From a checkpoint of a small model that predicts escape time at each pixel.
Training: 8700 steps, batches of 256.
Rows from block 11 of the encoder of a small model that predicts escape time at each pixel, named by matrix and row number. Rows with one number within an expert belong to one neuron, the router's apart. Each number is 128 + 24 x the weight over its row's rms, rounded and kept within 0 to 255. All counts start at 0. Numbers have three digits each.
Before each expert's rows are labels from the 100 images, of 14848, where the router gives the expert most weight on average: "top examples" is what is common among them. Only what is clearly more common there than usual is listed. The data: views of escape-time and Newton fractals. In brackets: how many of the 100.
# router: slot weights (encoder.blocks.11.mlp.router.weight, 8x128), inputs 64-127
# up: expert up (encoder.blocks.11.mlp.up, 8x32x128), inputs 64-127
# down: expert down (encoder.blocks.11.mlp.down, 8x128x32, transposed), outputs 64-127

# expert 7
top examples: burning ship (55); dark (51)
router.7:144120142153113091150111142142137080134137116122122131128128101106166159128138132163089140101104088126155104096101128156136096122139144128106140110112069120115160128062120123111084101137133109
up.0:108106140172128113123091141117138103135164099106123132140115114156125157119156104117052177119143141171144108151160097143130120083145117121097144137112133100150148095143145101144099114084146066
down.0:154111076137119130107127123174126139150135096152116141111087136140150106125111129113142187126159124165132109162145136200112119112142124142117110117125093133130135093120111125132109133165118104
up.1:127079144181099148100115161097146088113146101141156149139095099135103120121158127136085146123135160169114144115106090105083103096131130138129132141141147115104148148146191115129103124151156063
down.1:173138087094122132078134143109124152120108102101118099142086134109135143120068118156112097093134136138121133116165110162090209153129143137129117158130099140155140112123111124123128070148155148
up.2:137159071102111095123150125146144141146139103147144125121169090128109089100141120127136114157111143139118170102174119086150094146118110124169124129172135096113131129131129118114112163118091105
down.2:120124130131157123117116116093159075153123116141131133151178112157122121108084116091072148129123153145111155169101106115117179120098117125151119123123131153119146112176089125115106142115146123
up.3:135130144196110125130087124142150119140139111124132128157092121132125139123125136133101126093118120176137089104113125155179164077147150134090132128087134087125151142119150083122105128146110111
down.3:189125119158116135105118111080121129111101124087133141123086145103149079086132117156122163140082098118131078093160141143180104112143129121117115122114089108122123133093137122102081139169138164
up.4:139122073099134111142152120125110159142155127143133116106140130146098078110129117124138114150145130128125163100146134100126121161120084138150154103160122121129122117139101140139139168091117108
down.4:110127112153127108078124122163120129134139126131148105158155137146094137147180119119115111163158104121135166101115103090096141134118134123132120111123109114115120125159158113123102135123109147
up.5:155147162175121123150110123140142113150115138124095093124116138143144140156086122167129182144105101159156115117097108153148157100145162134108128159087125133095146154106149104112117136161107125
down.5:163115115170138105120137131128113139121108082102142153101112135104190099086134150171167151147102124108084097100138136123158115088123142140107131138122133124172109156113121108139120122183153126
up.6:143088168141132122125111145126121103133123143107126091104068143126152135160106116146152206124123118138132138117106122143117144100143179135114078157109124127128145152107127103156111119173151131
down.6:162123133133100115123173129137088162114098117088099163125126144142210121109112137156146150146097133124110112131129120133157104151108142138133099136126115133135128150107143123127106086168150122
up.7:136126095098112134097148160136101142132143105126157141113162148133110109111130115112125124167136112112093152129141147087123089143134140155175146106151116137156155084126127108163119124107142104
down.7:097161134125115124149108174110185120145121113152130139153138114114121108139119163114088128123151133144124160123138152112154159157131099145160107109123120172099111110147130117104095117098117094
up.8:131102116099114112131120110115089169122151117119168132131149108126083076128132122116134126163144132127118160117155111093084107126111134142151146104122094116148107079131121140137141160123117103
down.8:116126093170134118135066162150125085114126097157124115125130165103109144128125117092100122104118149166121164141147136133131136164137133119146127141112134148122170111138107114119128084113125115
up.9:127147094124106111148162118137125131134139114121138131121165092136104067119111115095116135141123139115118165091154117080122113123135097127161145118156130119114118125122127115149141172104133112
down.9:110093167089112133115155160108146109151123149148133100121167154142150110144119127096056091112089150132139129129097094093109143150117126122117127132114157134142122115155147108138117127108133168
up.10:099138115147118121140159134134129103163130142123169147118108127134128152134145118139141101094128150100143158154157142124107104175109080103152143148157170143122159111146102128172149110126193138
down.10:160128113168095157154110129124096160140109142084152121136105118132122125114101139155133150126114109116138100124145129170105128147119120105088125133091102113135119173122135134100103133139145146

# expert 0
top examples: Newton basins of three roots (60); pastel (43)
router.0:077135157115079163110135147146119132137128109135194133121120147107129138113117149088151106134140121160116079133127116119105126131116128134168135100117132148115139166148100089142135116114115140
up.0:105115144157118119139153106144111114128119098121118134140112096157090139094167111150095101124143107061128156146129107140103140137134123086095158153102149101165136143114150129142175098114131171
down.0:116154141138116125122126140084110130146175173123123149135122117135122139108131134139130111138129120090153113079130103117132091143123103164113126164112111091102104160133158129140095165109142153
up.1:141118131142115147145151119147115123099133154126156098176124170134152111121121148115184134170131151090161097172139134132091134197145140147141119114125121143101100128147126149137118120142137120
down.1:126124096130114161143128156108133107126106090115138140141092109118079150100137107122146162150160176105176097130125158177114135093081152156116124119143114126125133134124126140090146126141134132
up.2:120108119121153131120127124092120083121115136140117147135160129094144064176100148113151142109166150170115105126053169087139126104101143112126140151144111145102118130190123116109093142129112100
down.2:172105101137165116182121137157149157119125138115125143141137139133099133143119130109129120125123096131157141133127143094130088088176141152129131147169086122119163093095098136142146135104116114
up.3:116164087169118112140091140135152099114129121148149078112158135147159118143160127120085122157133111140157179127131134093148119162109083094091123126117122097085140102127136177144183150104137095
down.3:144161143143120118143124137110111175143156130129134144102129142177113147125120103112115140159083102115113134155140100153117118099171122160145080181116070116136150119147131164112118117112102122
up.4:120142153102158090112108127157174158149116147088106133119097118113121214099132126116090150103157147141111139109164171139110131119135106153080109123097134127145144100151136173144159113124123111
down.4:108146121133129133149128086145162090137131089148101129144109107139122080153135136105116164115156124112143124119120095116126107154115144100154128111105135135154100128184084153112132115123159088
up.5:100138148141164134134146118161153141144121099079111108140097106146128163094155140125070107122159148110144194140162186108101127096143101121071133127094135100134157131134134159137170097105129137
down.5:078136140150122152091160148111120104139168119135140100132134081149119106126124144122127140178115158112142127136131097118090140161107110155115134120137112148123095138171134143147119133125119130
up.6:146111163150117116146168125166108155114141132125140129192116116131110115125174099158133086110158081102162124159142139115109122147162134131142135104160133106209143092121145128158127123123181161
down.6:133170130140105141116138139090096091155150151141114141173090127113148152126155133135154136110086144135123095094135165162109141148146099113108105123087139146117083137120153145095103176124124126
up.7:127108159122113124145109128155131156076125113145139101152106114124129168126125157101130135094168088110162127109120099088099164127172105185141164133154119115172132142109117147151109081125129111
down.7:142155113153103116155130152087107084173148125143137139136088137106130144122153138122138119174142083144149123117127111133132083112095150103108142097084117097137152165096146143140100108141140154
up.8:122095107111129138152150094087084137180114127124127147123177134127134165129194088133129116170110136071129122134144144130125113105134152072101144127135150106189124119158152125135131130146136161
down.8:144118128159091128138154107077148097128099129119195117143132132103136131146110160190157126118173122140121079089114171162121103147095141105144131101086120100122104135108173150151136147092143144
up.9:160124115158134097175061103193128145098126111147124110158132093128131077121143091138110105093159110106135156146169112077140143166144122161146146127134100103153169121109118114170112143141161109
down.9:154192144132115119082085136024088095165146135102147131157104158143089139105122150137126093143130144147131097154101122123122125128098131070114158122121097137144163168133159115101095134121104134
up.10:121154095168150151144112137100109108146146108154144107125135148091130064191076164152123128146147118141099121142094112094125122137082164118145118140127100130086123146173137110141109160142123088
down.10:137123101106153095132126132144135105091073093122133110125154118124060145141102108107119161110139154118128129122134150101155128116134122157133129135134096131180143103131073099133121115121148116

# expert 1
top examples: Mandelbrot set (31); burning ship (28)
router.1:138081149132132172116129167120134132111165100165140108114146145120142119108120126145145131117155104154122102137089138123120160105126138159134133099103090129130110108088097138055148098113128141
up.0:093125175146090139110118153112134164156107117114163114133150124133125127166162124139090124142104169104143145109119112159123084138147145072140138128126131134108151135129124134113166056115106099
down.0:134133143133145129105124176165109154087138152162121151080113092137148078118145116132161153142123159085131126142106146149141141111179128152133124165165134153117140139170109131123136124109106169
up.1:113107164151148125091131134123189130156138177161130119140146137156144082184140114161141075157106113122140152103113166144131125111099130088137115119140113156119143146133126138110169154118136148
down.1:115104124166152113100107124124100142115112148179154145090146140180143163088097125105140112161165133073088105109147125150164150143128133138112124134174116122147136155104116156146116169135162105
up.2:125101169144118102151150094113131155094128138155139149147118126119136093139155121111214105119142124148121126135131137118096112094100127155147135140145133158104122150113140167136182164102194132
down.2:129134124122096139083104141136139166169097153151134149142149118169090190088123157095135122157128102157134128132116127147089160121131117109124149116134102126101155146146109143120094130116140127
up.3:129170115124149150138144108109143120156154154163118148091142155153144136137083128153194109142152127088102102125131143113136163105133154145162092130117122118171085135133125112092150174160115142
down.3:117127111083130145071185149125084135085118136120127147121130145162188162119095130154164118138135093114112094102118131127156080155123156117110120078109113142104108118082123151174108156135118138
up.4:130139165149124139131124137133170122152131103157146117123114134119136082150097122153169111132141085099125123156139119121133153145162133133129118136131117163143150129111088147129180185131143153
down.4:146138116126108103122135121092077167092146167151133125105135130107128158128102110166125085133101073135095077100124138134133145175139125171117143128170128120164136126118138127128083144095120120
up.5:122113142155117133140149099121135139117145125158127146160122126141135092132101107158174075118137108148138148114145133120137156110119138139136126148111107137122097141108121163133179188115168127
down.5:123110132117103114089103146126106127129150148130148142155175126132110127092093148126171112173121065127160082125154145139133104134116110128091127092129149131140168142112138146122066151113136124
up.6:131111129121108138127142121112123163125128151114104164118109073146104146092118119102128145129187116130150145097138128121129125071150141111110161157094115112176111128132103163143115153191105115
down.6:124123117108110109083119155127104100140134117139140072141172142116084136166143109124101144141195094128113108096148150136138141142134147136126159075112134143149109128140142128140115168161123072
up.7:147113131106150134146105103112109112149133154119112114123136078136120163104115103121093146127117152079123171112165096139138099132175146130139143166123125100109129170124163093158096083158081121
down.7:129095169080133124102111126175152128101152101145148092137120158118089091149098157114141124118167115114069156129112154113202134156159089130143153121134118124113108124069114125135163113100144134
up.8:141096137116116143139101118112140148084122148108172087170147133153129178086111150156116119100122136076117149166107095118101146145129138087120130154146137141118151111122125160108113140123113148
down.8:121109133117107137111138112120155116160130133143146112141178081079081131151168119166109149092125159112117149152127152109103125142143098138115129172124098165148115072153144077153152127127103106
up.9:091132183137118113131124124130137125134100121119142108123137155126127115151197132109098108178073148138117120135132114164137091125120125049144114121123163099138127104149138138117145069113128134
down.9:136126141145156139144160096137113162121159141143097161126152050129118128126127103111172140148137191101129110149131130168130127110139133147112135182127167154097131133166112080131130103129124156
up.10:130121153144110159118154114101143112130139139179138128111129144143119108123123143124189135113132137128125116171138143130118162083111154166138130152095127111134072163145098116116153192146127116
down.10:115168146127112131127154150112107141143088143114130123125124119118154171125088121134205134179099100124120065108153166155105125163130104144122128096120109128088136149105118129154103133124127138

# expert 4
top examples: tricorn (100); pastel (36)
router.4:147126110147147119196091097156101117093103104131150138141148109129123143108158129119132162134130136095148186113118128091100153142134118166128113132114110132109099130111159152097114143162133140
up.0:141113126124160127153101099114126139126143134150168103123098125096121073147100143110131118131111117098142175121125080114116164104114110157146139157117116087083102181140131153096094142096098119
down.0:133148105106146108113077106111155182110127150120125089126109128139123140105116137129126097136103108151144155120178167136164129112138135097144116124166132117122128132118098088083142146125113102
up.1:095149162098118135102104131162164127126081122132115095112113118167117124159101148120098082142111143149159123105112134168147166108118126095117106091138126150071139158171116104139196126085093128
down.1:085166111168115153125117128140136116176161136134104104129147100110132093163091118132092148099138143140132080126153117144114154169138162092128104103099087145139128121161107128150125122090125149
up.2:155076112151142114176166116119142108169171153093122115094154136139092149094103103122116167111138113110076118125124175140118134117121135125160162126120114120153100154088124138105140118112115139
down.2:152165126116124135106128098067126122145146150137172112148153148151149171096162140120147107138137138107121129174139119113127131117125076157074101128131150110118140156124156137091100110149130125
up.3:143072130167105129120131106136131113154157134132120086122144104165122130116126123124057168119141096153081124158150124094148127135137130093155161176114122089130155144110124117169123152104131120
down.3:114135142170049121138161136121089141158144130144141142117109154154119183139143087115089079141119133113159121172120132069130110090128138124109130112133127090143138132134149126116088150130123141
up.4:137137124127138136162118135129140168125152106135116154170124147118167157124139127117102118087143130091169122107108106109141117120129106123146149137180115164114113078140134123133195135170170133
down.4:146116109102141129121124147125159098122148119134132130138133132123114089119140117112093146086110135119104105136125086199136120125156080138089127110108103156138137144141112135108137096063126118
up.5:137135093114127108161115114182133108147139133161089108161116145121132104168116125118107162122075121085129136124126100100175128125156087130158135157139118120114122144110113113122185117089108144
down.5:143150143130135109139097101105140159114148165124139118138118104137107153067128139118129119115113133093155118160181136123173129101111078137106156095143183130145100134131104112110138128129130165
up.6:113093103121115102114108100105137103168119108112105071146147159115104140121116111089101125107121115156167149177141123148120171130100131085088177154135110075111130096137104137122122149088137099
down.6:106122179136164073138082131122126111106180146176145093135133132124122121098135138129096065164151116180160168155128139127162100165120148141137150138128152126112134076150122147104127147117138112
up.7:144108106115156128175117118126138108136164152139154103125116140099118112101116137145175136137140107097074153142146154107100132146110131163160115136153130143114090149099140159087106133119128166
down.7:166145121102181145103119129120131177099142147115149143157106142153140146115161143112115111113113108115125115158133178114128087143149067129086115129120153139133136155120113123105132091136133117
up.8:119180142065106162061136152143157120130120074107109147114122139141137139160134142127106135111073123123185116129105127136139097155108110098116127106136142129113131109152110075124154113128081131
down.8:148161158142121142156156167134096131127139161119103100120153105138141100170151079144125150087098099166119133128143119153119121101138097122126147125134139145110107088166102134181146146150123154
up.9:104174105166172181121103135080100092139157130104144103073177106118117142076129137121128152155157142141118137143151146133133115147102167135130124126126121139170128156133170152126097136115164070
down.9:121134142180122121153085130142108115139140150130125151113097186176141162134134107140106110122131122159113143161137120059074111146142137129117141149133111126072118145068130173098112121111131125
up.10:141129118113139120136123142157131132106165127149132123166112125132148111104114144115100125118139123149158096124149094111111156130122122170132150158196111142190153106124065127152171104086122120
down.10:055120143124125110080112165151089122116126081179130126073174114157114128105117130097124131146113143083160148136120113114144151177154102166141120145167104150140128141140102135159117112125127102

# expert 3
top examples: Newton basins of five roots (59); cubic Julia set (28)
router.3:068144138115102121128149173109147117141123072139154097098106131131135107136107123116149094137099179154125081101140124128117141113094103118113115111116138143097157148189115097092135123092129116
up.0:140144088149133110140098086122132097157132158085112092134173148113156169111137103127144149135115124126117125130132098152171136133078118095099116105153142153111101122105149111148153114154108135
down.0:126134162150122103126143112106103118127155150149169171127144108120106125109144113128146115126143125098139127111144133086159118118120088171135133140141158121114100115134157150118100152079184147
up.1:123137108139115119098115106183150178107115158096063132147142098118114130119140125124086110151156085142180127101099141140125166099142139140111146136143132119114133108110079143162126168109130096
down.1:083136183138141113126139126121120113129164134121118162140127158131119147142152112155107068131144124109120115165082104106123061140117114133115122156133151134110147138137117126130131180113109111
up.2:135134092141112143189172130124086150100134070150109140155145112137119087145126107176111120113141088159133154133117090138119136072120153148146122092138121128138085144101137099122099178118106131
down.2:127084141116103107094133123124162123157137152070136092160113135109104125124094152137142119128146065140141130101157174144141134103095122078100129114152116111130118144098121107121148153160097111
up.3:122092156116122154116116136134113093126125091122161157126111120133122130100161141122118106139175146097109128163133175136108131088127149119155127167102129105159146123153139130062134121125147110
down.3:129112107140142145131120090164133153108112167156100104148181114104130125157120106111126104145123124148094136134080152102093132164187148105168134130112153144100113102153141141169163101144134169
up.4:143139113128054165124124112137095130176119070139130157177156140131117098155169137129143105126098121084128125151136115129175113158138126132142139141134137115207136131151144093136121165149121149
down.4:181126126139100146139146120111132128114099188113161125150122150124134139135095165133116084154115119107148090093124147169144126133115149104121145134128116136118101136113175126140133175113161131
up.5:129144123121133125213153158070105133159120096114098158108123140162092157127118112145119117155110111071136163124154161125085091096154129089123119123140127154148106135154121101119085165111148153
down.5:075115145100128160090190135162169109125095132136126144136128108110133126155120134145149146125137123099094083125117141137082183156155124134115129145120160118151114130137157127165127118125139117
up.6:116124180104105144139140130096134117167103106079154156148055145142106169178091155105136143117144096095115099100138123120115106089081107086124112138143135167123127156160103128130095162161139127
down.6:107130129126105111068106115165128096088160119105135137156185106122113150094132113114131109139081092112080128092110114115132116125110089168178142170170130130113136138150109099131125139129088138
up.7:104119162111161168120108136109131147121156115102164120113065151162106113123087173104149132122132143125100074153122125116112113123063122135168119156134146127098127165133151096109153122118088095
down.7:087144143128121119063134086170141111098141157149114133125192104137109107136140107122101079139105168124098150143100133126106133129119100118162132165152186127137119159152113136112136161123141155
up.8:125105130129135097120113141077144124142153153113166125144140121176135159143128097106120105154154134149100111118156126151134078082136117093076114146134136170125115159166083129137157097126132132
down.8:132146123131124115154101162164102145152138113124144105098106163144130120121130132110132145124153144168104109130121134176136138141155098165113105156146089100119119124146159131135109083083133085
up.9:107112116136162123134161119081106146121148166095108074116161145121146170097164110147129123159140130121169133117128125132152137082117146130128138117173133148147048146149150161115169140146122109
down.9:172122144143141111133142127107143122165118154096162139121074158136116138119099126134105125145162097161126106129132145116127108114118128114107147094125084098125150114085148148133126138100158125
up.10:116154125136104125162142157099124186161067109102145127144089114180124092143096141170141110128113066154141123132120136131153160109141121089131098120138114123111149120159147139125123150128115098
down.10:204121078156105106092127108132167118096128122128176070134112123150098119136166106195145108133146088108115121126152129163139122139104118093135140125139084116129142129144095082128127142134102119